From a checkpoint of a small image captioner: decoder layers 12.
Rows from block 7 of the text decoder, named by matrix and row number. Rows with one number belong to one attention dimension. Each number is 500 + 40 x the weight over its row's rms, rounded and kept within 0 to 999. All counts start at 0. Numbers have three digits each. After the name is the row's rms in percent of the matrix's.
# v: attention value (decoder.blocks.7.attn.v.weight, 128x128), inputs 0-63
# proj: attention output (decoder.blocks.7.attn.proj.weight, 128x128, transposed), outputs 0-63
v.32 095:475497497475515564548449490535476522474447484478440581436548491547528513427488531580527505469499460529471448423474454538517511503563498469569537475521530592480510515507569470552550429526562518
proj.32 093:543481476501515480521466472488529501574492489530527489526450484498506462621509467479520510451501475485416575448515526501469407469571528472430466506555509498489545478511472550460499526542517543
v.33 078:556510421491510545466448527486472451564511538420519482486487463488534398524524514441478500501457543571389553550561484456447510523467414579517489481473586516505527449540468523553463492462508425
proj.33 078:475495453527502479486610474565535478483483497525485489439572472514503547427461504482438530453517492428559368488445459558532518516511505489435520489568461435533474531534492474481604541551479538
v.34 119:491508468508477518460488547489501530518472570482527536521443478485517468505444508407479449531536551552439572556498455478428547491429449606498445514446470496462496433455485492466489519466479446
proj.34 126:463507498532549485516569433539539474444508495511452468438591532502524543406502561546445483501491508471580402489451437515539541528490522476491537464483491476521480520547507440533535482469503540
v.35 090:537522467526478519534481462533437536417548458463445554485519515515456423519499515579517506443444439516463484500526526533505497493556520476544505476532550516446497525553523540577539469500582433
proj.35 088:543509469496492463475525521493505513583493479479558433444455453585576522471484445447471532488495492530454514553543562494489428540507489477476494567577496542511525496445434538488521503523490531
v.36 110:504504515469497469503504480517553448443492433521479457447579532525449543557539482532520551491531454459576452432479530517565461491534561422435542513559478488544518604574530480474526524514490586
proj.36 117:520502549435470512490403548436464494570482504490536557581432490453517479600537469477558534505528550489439579485542501476479497475513509532556488513448521533464504461452533549506442459507489444
v.37 121:560504517511503483525464444545468501433526455505481520491569469520475488491511525505486555424461491555465468453514473521515438493517490450547507467505584521470494485567496485556497512528573498
proj.37 126:535475455487470511492494535489489492586499451520519489460458440537511481538448452482501487523516449471435564538509592496501455466489480519451489526602501549549534519468495585473534492557519511
v.38 124:474489472506477523479512546506515515514493568481526506517440494489497460525456494414478435530520516527479573580481491463452530503429481603475434538471463474460515449459460494497510528465468459
proj.38 129:471530523531526477491540422521514485436521522501480469450569548501532561389496556533484504492502528491562401503468411502528561539490507464548532463473496490516468513541520421534520467448481531
v.39 125:596504505520472500494457458537470486424542469478473511502543459511467495509509520533493568390464473551476498488503481519483453481521464513537540431498593509485496469562511508549497511525588482
proj.39 129:497473447487492502495528524507504515579488435511522493463496434555535504512436431480526502536503470476470537521504580490507428483490497512428480553598505540543527527468476596481531479578511483
v.40 080:524516413531514521478450508463444513499541555472585478570494537550504409525573472523519473495461553524400589477529484545477529530477441544466499466466509511462485532518542509557439439464487432
proj.40 072:516473479479482461507539509498573487478515479462461479437505433488476554481536525491392483503537463478483392546516467572532482499511614472447544510552493457564505495520453484484605569546482561
v.41 069:509456472478572497456479496520496517552529512443557538530517559529526590497519495515501482538521562474513493503468463499480493440544448500459470500447470579510451511398507483468443517499519452
proj.41 061:487447470487600488476516454485571490523492461527427454552515433432389397477514536515451437561487458496510431467528518520514506471525562499389525482453485475467510476519449513520490522579518511
v.42 102:558477497475524561486444476507535484494470527508447531442499451543542502462436556496502500459524522570499545477430413498456474487500456599527510485474553525517508461514519426493520502496500534
proj.42 090:454507454527525527486528454536488485516517458576527538501570532510508486563461468494544530519523480418465494430453544532525491437531511492470471499521512488474552543547537561496536492537538481
v.43 118:401541461499485535503513575489514529540439554507518552490478526493532479487465496460521447583548524517466529516520485463500572504467479537486446547479412527481507501443495499465518462482436494
proj.43 124:499516526516564470527504448514546463455495546488461472507550533464503512470570585534450485457480534496544440466477388521503528552521521454523520448424503442479475460547513401507511508429500561
v.44 121:541500540503530479536504442496491477475537438515456454487547512505477508493540513580514558454456451458533451430497536517553446514562557406522554474558551499527510543572515514545507490525534537
proj.44 128:531479483481435521489459565475453533567500496495556541521406474517494471580482416452541526507520484508418602519540580503462460470505476543489462535540503534494525501455487567464482527549501464
v.45 106:509510501499493542514451472540465514440495478497461570484562462527515486463479535554514555434492486550465461445503453521510484486559460488570537449492573565476493483521541490532525472531580508
proj.45 109:540476442492510498519508529504529500582473442525522486490492445542520468577476459482500496495490460487441565474503558515497412474517507481415461538595508506526556513495477566476525506558518511
v.46 107:415504457510480581493478576514504507509448533487511564454480520528533509485432472516522458569555512530506507505447482498485548479524475553470499517485440558485487532429533469469546491504489512
proj.46 110:481534528518587469535485453494545496497472501503487475544562538453520498514582573533489520444485547492509455396518404515494501527540541448517498471429511448464485464542486432517496463465483540
v.47 073:434542477519394476487505559533496470472472465539542469526561423521444479528550485408462562475483486524489470490540539501536488544449473425437475501531502442520546506589490518476501545485482561
proj.47 065:468518561456497505583451514469469458516411529461450561460488541466575540542534569513537467469497524472508566544498443448465534493462531518593515505547472548577462485440575496465511429462512455
v.48 100:548456582459536441495532437507560449509504465557463446475528482494471572484535505504485569483526487434607448463477497514550455497527554451495558509521501466539489518516513472455507538516487608
proj.48 106:495512517495439556474439567466443513510504482500540568578445500462451471600466435498595520535499516532474601498494576465490508440501449546518468514488506546464524530465529588497427505512530418
v.49 113:546455591483535429500536445498547444500519463552477423485520498498467558527534501504474546479509471439588463470459519533564451514516576432454556509537498455543507551551503472476515547499478606
proj.49 122:492519519486428559467435568454437529509523517489550572575427522459455487558489456493590523511533543500457601516509553463478525446500475550563484504472509541461508523460553560494426503490512416
v.50 083:535467460511576570490442499454471494558532568461536518503432542513566433432502501560526454529480542544414575477476475524437513495519439562527538481453541570498482496480528483540450442480489420
proj.50 080:488450464510493461453566490549542526465526482519526493464524476504414519484486494494447522464519439474491368473492468620526503485558549471422511495533482436460526530548444474509593599567489580
v.51 117:450510488491487508502518530486529539556469590497529526513436510471528469490463495410493431558542522512482530579510495458480552508429495571503432547467458487473522452428444504472494510464457480
proj.51 122:497519521548518492497543457537504481404529536501468469476565541478499537406498558545476479485484521502554425503460421507521573537504482457532540455447494469502464511544527409514515499438498540
v.52 105:536508432482491551446436508501456491509485524468497553520518457532568447464485513506509494465505560558416577481492418520441502502507403572548503434444543563510489444502556484504464454484521454
proj.52 104:485474422497565469520567454560576505510464456566456510451564464527504498542471492507449496512499422456504436465479508553552455471525569471384471527553510477545527516508468530485588521554539542